python train.py --dataset="scattered letters and digits in many colours" --cond_dim=256 --scale_shift_norm=true
Rows from block 4 of a small class-conditioned image flow-matching model, named by matrix and row number. Rows with one number belong to one channel. Each number is 50 + 15 x the weight over its row's rms, rounded and kept within 0 to 99. All counts start at 0.
After each channel's rows are labels from the 100 images, of 14976 (inputs lightly noised), where the channel reaches its highest value: "colour at peak" is the nearest of a few named colours to the mean colour under the peak. Only what is clearly more common there than usual is listed. The data: scattered letters and digits in many colours. In brackets: how many of the 100.
# convs0: first 3x3 conv (model.enc.1.1.convs.0.weight, 96x96x3x3, each kernel summed), inputs 0-95
# convs1: second 3x3 conv (model.enc.1.1.convs.1.weight, 96x96x3x3, transposed, each kernel summed), outputs 0-95

convs0.74:41 83 50 69 30 42 59 24 50 56 50 38 59 53 62 65 20 58 32 69 57 45 46 63 66 36 65 53 48 30 39 26 73 45 31 54 52 55 58 55 30 08 55 54 36 38 36 41 23 53 23 41 44 72 61 52 58 52 41 56 40 55 28 51 54 46 64 68 50 31 27 44 64 63 21 61 68 28 59 61 45 41 38 67 53 34 33 65 23 61 25 32 39 50 28 63
convs1.74:47 43 67 30 25 55 76 70 57 53 59 63 46 53 41 51 55 44 48 37 45 82 46 67 66 67 41 31 23 53 71 64 43 64 35 44 36 45 34 61 46 26 19 57 48 50 37 50 68 47 50 48 32 51 34 52 44 27 68 38 27 23 59 67 43 52 39 38 41 71 73 35 44 81 65 34 27 61 43 50 40 63 67 64 32 50 41 32 63 41 46 68 82 34 74 76
colour at peak: black (67); brown (32)

convs0.0:64 28 29 59 23 61 14 40 54 49 53 48 49 48 50 48 49 92 50 43 30 45 38 66 74 50 42 40 54 41 38 30 61 58 31 49 18 48 51 39 39 06 46 50 19 43 21 48 44 47 55 50 53 59 64 40 46 58 13 36 57 46 42 69 47 60 63 55 50 50 41 62 58 53 55 52 49 52 48 42 43 55 58 45 67 47 53 61 53 60 00 69 23 55 42 47
convs1.0:47 37 61 58 54 42 70 21 57 26 54 42 54 84 60 75 55 75 39 51 68 93 37 99 69 35 56 40 41 60 57 51 34 40 60 34 51 62 48 40 44 58 36 70 48 49 58 71 45 40 66 28 54 60 51 29 50 50 61 39 49 43 50 32 52 32 57 51 44 44 54 37 36 63 30 51 40 30 47 67 51 84 48 69 26 45 44 52 49 58 56 62 73 42 74 73
colour at peak: black (65); brown (34)

convs0.2:51 47 71 54 44 50 54 61 59 42 48 83 39 57 75 40 73 48 23 29 63 33 62 54 58 66 41 34 38 43 41 22 23 65 47 53 45 55 37 49 67 47 44 73 34 52 31 66 50 53 71 61 61 41 29 30 61 43 75 52 43 74 47 61 36 73 44 32 75 62 57 40 40 32 73 56 32 32 51 13 42 85 62 20 44 42 59 48 67 37 49 72 48 53 34 53
convs1.2:42 24 29 34 15 58 48 76 49 30 75 50 61 37 48 41 39 55 51 58 46 45 46 49 47 26 62 43 38 53 60 50 52 37 52 61 54 61 57 67 62 55 68 49 40 43 42 47 66 11 70 33 43 66 54 57 32 50 29 59 38 36 53 61 29 12 40 60 51 25 96 31 38 52 97 36 46 44 37 64 46 60 56 46 57 32 61 54 51 57 44 46 65 39 74 57
colour at peak: brown (41); grey (31)

convs0.89:49 23 37 41 65 57 54 37 53 38 44 61 54 38 52 35 36 92 51 33 61 50 21 76 46 50 52 63 63 14 77 47 59 59 30 55 59 26 74 29 26 28 49 63 29 60 12 44 46 46 34 40 40 73 59 51 72 53 25 67 26 59 23 46 55 53 65 37 52 41 48 48 62 63 30 36 40 43 52 52 59 44 54 72 60 63 35 35 37 65 40 44 62 58 58 63
convs1.89:40 22 36 52 69 42 42 32 48 29 34 51 57 58 46 67 45 86 31 80 58 61 40 83 74 22 55 69 45 60 63 53 65 24 39 41 42 67 51 45 44 66 52 56 60 42 48 63 33 36 49 20 55 79 33 36 57 60 11 49 60 54 42 35 49 28 44 66 48 44 20 53 38 56 21 55 50 41 55 45 36 71 66 34 27 27 44 41 45 37 59 41 54 54 44 42
colour at peak: brown (43)

convs0.59:54 73 89 57 29 38 61 03 54 40 46 37 46 81 74 52 34 59 37 47 41 41 46 59 88 49 41 69 64 38 51 53 52 41 39 52 56 34 46 70 33 38 32 74 27 41 27 50 22 55 40 47 59 42 43 47 58 65 44 57 40 52 34 60 47 55 57 45 48 52 40 61 47 69 36 30 61 58 74 70 39 63 49 35 45 50 15 53 18 64 45 75 43 44 42 36
convs1.59:28 55 64 57 42 59 77 37 56 46 31 49 34 53 54 39 45 52 58 53 39 23 51 21 43 28 71 48 50 68 51 50 43 33 17 49 54 77 44 55 37 30 83 46 33 70 43 63 54 25 63 20 39 62 20 59 47 67 38 51 71 36 33 18 32 40 33 61 48 36 51 41 56 63 23 47 42 37 22 27 52 54 48 55 34 41 48 51 54 41 71 37 36 43 29 69
colour at peak: brown (39); grey (27)

convs0.60:61 48 67 70 43 46 58 28 31 44 48 29 46 71 61 36 29 48 54 57 74 46 57 24 25 49 54 36 71 51 64 43 24 53 00 40 85 38 58 31 44 59 49 22 48 80 53 56 44 53 57 48 54 46 57 43 47 28 25 32 45 53 47 41 53 26 66 20 38 37 49 39 60 31 31 35 51 59 39 64 40 50 42 43 83 35 56 54 31 56 52 39 33 52 58 44
convs1.60:48 53 21 56 63 46 36 48 44 58 56 37 48 41 54 63 54 46 45 52 61 47 46 51 14 87 48 70 61 45 59 44 40 54 79 40 53 55 37 50 69 62 37 37 56 27 73 34 42 63 34 67 73 59 68 40 60 35 61 40 39 60 70 68 68 74 56 30 63 69 25 67 42 26 83 61 76 62 65 27 61 24 43 58 65 56 43 51 69 59 77 49 40 53 53 23
colour at peak: grey (36)

convs0.61:65 48 49 41 31 50 44 51 72 65 37 60 41 68 73 69 38 44 54 68 39 54 38 38 46 81 37 58 60 34 39 46 67 65 48 44 66 44 63 45 34 44 43 56 57 39 17 56 34 75 22 57 58 58 41 35 46 34 32 46 42 71 51 62 71 50 44 55 54 57 15 70 41 36 32 18 61 58 46 48 50 43 46 55 87 41 54 47 44 64 66 16 70 59 06 34
convs1.61:71 85 60 49 45 73 39 63 82 94 46 77 59 38 56 60 73 30 61 49 80 53 66 67 51 75 52 74 59 62 68 59 38 82 40 59 30 37 47 71 46 35 55 42 35 57 54 57 58 72 54 67 56 33 67 44 60 61 52 44 60 53 55 83 62 68 34 63 58 59 67 44 59 40 56 57 51 41 54 38 80 46 63 68 56 61 48 53 37 44 57 73 36 42 52 50
colour at peak: white (83)

convs0.86:74 00 61 37 53 73 51 32 57 33 55 47 39 47 64 09 62 45 55 48 57 38 55 35 75 49 59 45 37 44 50 37 32 48 45 46 68 39 47 57 22 44 69 44 20 62 05 40 60 44 53 56 49 50 56 39 53 39 17 45 35 55 61 50 49 59 63 29 53 33 65 67 50 31 42 42 59 55 33 37 35 70 55 31 27 39 42 52 55 52 37 50 12 50 47 63
convs1.86:24 67 30 46 37 41 56 45 45 41 38 46 53 47 42 49 44 18 53 47 50 42 41 18 52 20 63 42 57 69 71 36 35 44 42 50 58 73 50 60 55 45 87 55 49 41 60 45 63 00 77 15 37 44 53 54 36 53 48 44 46 31 46 30 29 28 33 57 47 37 91 39 45 41 41 46 43 22 49 74 56 40 42 47 37 32 56 57 37 50 70 44 44 49 37 43
colour at peak: grey (47)

convs0.63:15 46 35 53 41 59 54 83 26 48 55 53 60 31 29 60 41 37 82 51 58 64 55 11 42 55 68 49 42 56 55 58 28 25 38 50 35 48 61 68 71 39 45 27 40 30 50 40 70 46 56 33 53 47 41 22 47 28 06 44 52 54 80 56 46 33 40 39 40 36 49 46 37 47 73 23 54 62 53 59 72 35 71 49 37 35 45 55 37 42 50 46 38 58 61 38
convs1.63:73 65 62 62 78 61 52 45 51 68 53 36 38 75 48 64 48 46 40 48 46 49 51 48 40 87 41 55 47 34 40 33 46 69 62 37 42 40 45 37 43 38 26 47 52 49 58 34 36 86 27 75 72 45 69 25 50 43 69 42 48 77 55 49 68 81 65 30 48 85 01 69 55 45 38 53 61 77 66 43 40 44 46 45 72 45 44 43 56 49 47 58 42 58 55 48
colour at peak: white (58)

convs0.77:29 38 67 40 60 54 44 78 49 33 70 58 63 64 47 43 76 58 62 30 60 58 61 78 70 50 50 47 35 82 64 63 60 26 80 47 36 48 47 54 96 44 58 45 24 65 40 45 72 29 51 33 60 45 49 61 47 31 38 35 57 32 66 45 29 46 40 39 67 53 58 42 27 36 87 39 68 44 39 44 41 63 56 61 41 36 58 35 66 32 32 40 63 54 36 56
convs1.77:54 57 63 22 13 55 32 76 46 77 56 42 65 40 58 25 48 16 55 57 24 49 43 22 49 59 55 51 52 42 45 67 31 56 54 64 52 34 49 57 53 41 74 30 45 53 33 54 53 27 59 52 37 58 28 51 38 57 38 58 41 45 56 59 34 40 48 63 56 58 90 47 37 66 79 32 49 63 56 47 51 41 46 33 65 62 53 56 61 53 99 35 36 37 37 40
colour at peak: black (69); brown (30)

convs0.41:40 59 45 63 31 62 51 33 44 66 67 77 33 40 54 45 46 25 41 49 52 37 37 33 28 35 61 48 49 36 50 37 60 31 44 58 59 65 60 67 13 18 69 53 73 35 52 78 67 38 54 33 60 56 42 35 48 37 26 58 42 52 51 59 65 46 59 35 51 30 45 53 29 38 58 38 55 33 33 21 20 42 11 44 34 35 21 53 54 67 49 53 23 66 48 41
convs1.41:37 49 45 46 22 49 83 66 40 40 53 67 51 53 46 81 47 36 69 42 60 42 48 30 55 46 43 18 30 47 74 55 49 41 36 43 47 82 52 63 47 32 42 57 46 46 47 52 63 35 47 52 37 36 76 63 45 29 99 56 39 16 56 42 37 41 37 47 36 35 74 24 41 55 86 32 46 48 59 53 39 54 46 49 46 48 41 53 44 53 34 54 62 32 67 58
colour at peak: grey (34)

convs0.28:51 32 17 60 52 72 32 63 47 33 60 56 56 36 47 24 60 47 62 36 36 62 53 47 27 41 53 34 48 43 56 38 65 39 74 72 07 70 47 56 49 30 55 40 34 53 19 32 78 44 71 34 33 50 42 73 46 38 42 54 76 41 69 44 43 65 52 52 67 55 95 55 34 52 81 56 39 51 41 56 50 51 49 65 30 54 54 39 76 46 31 44 45 42 61 48
convs1.28:54 23 73 48 59 53 58 32 51 39 51 57 54 80 49 71 45 90 46 74 66 62 45 91 76 35 47 51 36 55 39 59 43 34 38 45 49 42 55 37 27 68 35 59 48 44 38 52 34 45 58 41 64 67 45 37 49 67 10 46 48 62 49 31 51 23 47 56 41 44 27 50 32 68 28 50 27 35 63 49 51 83 49 42 34 36 42 45 35 49 30 57 74 68 50 67
colour at peak: black (88)

convs0.62:39 49 36 35 64 77 48 81 52 52 65 42 62 34 43 41 65 29 83 46 43 48 49 26 27 48 49 44 33 48 74 61 45 41 51 61 29 54 54 75 50 71 53 44 35 61 39 53 68 45 90 43 53 37 47 41 60 46 39 35 58 44 61 63 47 37 28 29 61 48 77 51 37 64 83 38 35 52 56 50 88 32 55 69 32 55 67 32 69 51 51 39 53 49 88 54
convs1.62:64 66 61 60 62 47 53 49 55 67 39 42 45 37 60 77 54 51 45 42 35 39 67 46 34 82 44 54 56 45 40 56 67 72 55 61 49 43 40 40 59 43 31 26 61 38 67 25 38 88 19 86 64 46 62 47 60 46 78 50 49 59 52 63 76 69 53 35 55 71 16 67 66 25 52 64 62 80 71 30 53 37 49 45 61 78 48 55 56 56 50 57 29 62 38 40
colour at peak: grey (44)

convs0.12:48 38 39 72 46 56 51 35 78 53 55 49 59 43 50 21 32 70 58 65 46 16 32 47 72 55 71 38 58 51 55 41 31 47 30 74 40 52 53 26 28 38 84 69 06 73 17 50 59 56 58 52 52 58 68 46 33 61 17 44 38 51 43 56 57 49 50 60 58 45 66 34 54 61 53 54 49 44 24 75 34 61 52 54 63 58 58 43 60 34 23 46 33 46 44 71
convs1.12:70 63 66 65 67 57 31 68 45 68 56 46 40 71 43 51 52 49 53 47 41 80 59 85 66 65 36 55 40 24 24 47 62 63 57 43 59 29 60 45 48 62 20 46 60 58 59 55 21 76 28 74 61 53 42 26 54 50 77 30 46 64 57 49 69 78 68 37 46 61 16 63 56 72 25 54 49 55 77 61 42 52 38 51 55 56 56 51 55 43 33 75 37 52 59 67
colour at peak: black (85)

convs0.54:36 50 29 46 39 57 45 77 42 16 78 10 50 34 56 29 65 38 82 50 56 51 16 39 39 45 65 64 49 58 37 63 24 33 80 43 56 55 51 67 27 34 75 65 35 40 53 50 61 56 65 42 57 42 35 48 52 42 28 62 36 40 60 60 55 49 45 43 54 43 62 42 46 35 92 28 39 35 30 51 56 38 31 58 24 36 53 49 56 42 30 48 52 44 42 43
convs1.54:66 71 85 65 83 49 50 29 51 72 35 39 42 65 56 68 49 53 39 45 23 38 66 45 53 63 42 45 62 42 23 57 48 67 53 50 42 47 58 34 45 39 33 48 50 60 46 52 31 85 31 71 75 48 55 28 64 58 68 47 60 68 34 33 70 80 64 43 44 64 00 63 57 48 22 61 57 66 62 44 46 53 41 35 64 56 49 46 44 58 51 55 34 63 28 58
colour at peak: grey (50)

convs0.4:34 63 38 28 39 54 53 88 29 23 60 72 68 48 49 73 67 39 73 48 63 48 61 17 31 59 51 54 40 71 56 70 24 50 55 33 42 71 47 76 64 58 58 41 56 45 57 30 62 34 52 28 53 42 50 32 52 26 67 44 37 40 62 53 44 47 33 36 40 51 42 51 45 27 95 38 37 55 45 59 66 39 64 39 30 54 48 38 53 50 59 46 24 51 78 35
convs1.4:59 36 72 39 60 54 74 38 48 35 46 41 53 79 51 70 49 65 54 38 65 65 49 81 54 73 48 18 50 39 39 33 60 64 54 50 30 50 44 33 45 33 14 47 38 47 38 38 43 89 50 78 67 48 49 43 39 29 78 36 42 54 60 48 74 37 49 29 56 70 28 40 44 48 58 45 60 62 62 45 28 81 53 49 50 26 37 33 50 58 20 56 71 39 58 42
colour at peak: grey (30)

convs0.94:61 64 63 60 41 47 58 07 53 46 44 44 37 67 51 33 20 47 33 59 60 39 38 43 48 39 57 47 57 49 48 40 50 41 37 39 54 34 73 43 17 29 57 57 57 62 33 58 17 59 14 55 47 63 51 49 51 53 46 59 34 53 28 49 62 41 54 56 56 38 09 58 62 43 09 47 63 40 28 65 38 55 38 65 74 44 29 59 14 44 36 61 46 44 24 57
convs1.94:59 54 48 65 82 67 21 33 37 55 35 32 46 40 54 40 52 64 29 53 19 50 45 56 51 79 54 76 68 47 36 43 56 58 51 34 49 44 45 36 55 64 44 45 41 60 54 55 24 81 40 54 69 58 29 30 62 57 44 49 65 71 52 59 66 68 60 46 49 72 00 66 58 41 23 59 53 54 48 26 51 49 53 41 55 49 53 46 70 48 49 42 39 60 44 52
colour at peak: black (67); brown (33)

convs0.78:57 63 63 31 21 50 50 87 48 42 49 69 53 59 44 42 67 25 57 37 73 66 64 30 54 68 36 52 25 69 53 66 30 73 39 61 44 61 34 81 56 51 56 39 62 43 30 15 64 33 55 38 50 31 41 58 62 19 62 41 50 43 58 47 27 46 69 57 67 48 80 62 46 34 70 34 32 45 27 48 43 48 40 58 29 57 44 42 57 47 81 40 37 47 62 67
convs1.78:57 36 69 24 36 56 84 59 56 28 61 48 60 79 51 53 59 42 63 40 67 55 37 51 55 26 48 20 52 54 52 37 36 59 50 55 41 45 53 45 29 44 40 63 33 44 15 53 56 49 55 62 41 41 56 63 28 35 73 43 31 42 53 27 47 33 44 45 37 31 87 24 39 62 66 34 30 25 49 71 41 69 41 60 41 35 50 28 29 45 18 56 75 34 48 46
colour at peak: brown (37)

convs0.9:66 58 52 51 55 66 37 10 22 32 53 36 31 42 40 38 21 41 77 59 64 46 44 16 57 33 73 54 60 52 47 53 37 53 61 33 38 29 70 53 24 34 52 48 34 41 33 33 46 42 45 31 46 58 71 47 56 65 50 37 34 46 52 65 58 45 59 36 59 35 22 67 67 36 29 52 58 59 45 47 37 24 30 42 41 24 40 58 50 39 22 73 16 55 45 41
convs1.9:41 67 78 45 58 46 51 20 56 63 34 12 42 49 47 74 48 63 15 35 49 84 35 79 52 70 50 36 60 47 60 39 63 39 57 55 22 46 48 35 50 55 31 45 54 49 43 69 33 69 33 56 38 47 32 50 67 49 99 39 45 43 59 48 67 44 42 48 73 49 34 33 34 69 52 30 55 53 58 57 53 70 50 71 50 56 45 21 45 65 40 62 59 42 45 60
colour at peak: grey (38)

convs0.8:64 38 62 61 91 57 17 54 63 62 46 42 50 55 47 56 35 71 41 54 22 50 44 98 65 43 27 60 41 33 34 39 49 44 38 56 54 17 69 52 57 39 59 40 42 32 59 70 24 47 34 45 44 54 43 32 47 76 42 37 52 58 49 68 60 53 58 34 34 60 28 69 51 60 41 44 36 82 63 25 58 50 47 42 66 37 41 55 56 41 26 65 31 73 58 48
convs1.8:37 40 38 41 16 43 71 58 54 33 60 58 56 50 48 39 44 56 74 48 56 55 45 35 58 19 54 21 43 56 74 55 48 32 51 57 44 77 53 61 44 43 66 59 50 48 32 59 79 18 69 32 35 51 48 64 47 47 37 64 49 26 42 41 29 19 38 62 56 22 99 35 38 63 62 37 51 35 31 60 52 62 53 65 33 55 57 54 42 49 54 48 75 35 58 56
colour at peak: grey (28)

convs0.56:36 50 41 37 58 61 36 63 52 47 47 46 38 37 56 30 62 28 99 37 52 61 38 45 39 64 59 51 56 58 46 22 42 51 59 42 44 51 60 44 54 62 47 63 59 60 54 47 60 46 42 46 64 53 53 55 57 27 44 48 30 67 53 42 79 47 32 48 12 63 65 52 78 25 89 66 47 60 48 44 59 51 54 66 39 23 73 44 73 38 31 37 71 65 79 67
convs1.56:57 50 52 50 71 47 42 36 63 33 56 66 68 43 66 56 61 63 31 55 97 57 40 73 35 80 51 47 76 43 32 47 49 71 79 60 43 20 43 30 61 67 44 47 48 29 62 31 44 79 47 57 71 39 84 40 58 49 50 50 53 73 58 70 73 56 61 46 61 59 13 61 57 20 60 50 65 51 44 41 70 61 61 50 56 49 54 53 33 49 46 41 67 56 42 32
colour at peak: white (83)

convs0.55:50 31 36 50 27 64 57 77 52 35 53 51 54 29 44 38 74 55 63 67 37 48 65 76 50 70 63 48 24 33 60 58 53 74 61 37 42 46 41 57 72 43 48 52 33 36 50 45 61 55 72 47 61 49 62 29 62 45 20 37 56 36 72 55 66 32 35 55 13 81 63 58 40 53 85 71 65 58 41 39 47 45 73 44 29 46 77 53 64 50 45 24 70 27 52 42
convs1.55:66 42 33 34 28 64 18 70 56 20 57 69 70 44 47 14 45 19 75 51 52 31 35 27 24 51 57 55 68 47 62 38 48 47 49 55 45 44 48 54 64 62 80 37 47 37 44 47 53 58 61 57 56 51 52 60 42 41 28 49 59 83 57 58 38 37 47 54 65 44 52 45 31 32 79 50 49 45 33 37 55 37 55 47 65 29 44 37 62 32 54 48 42 52 56 00
colour at peak: pink (56)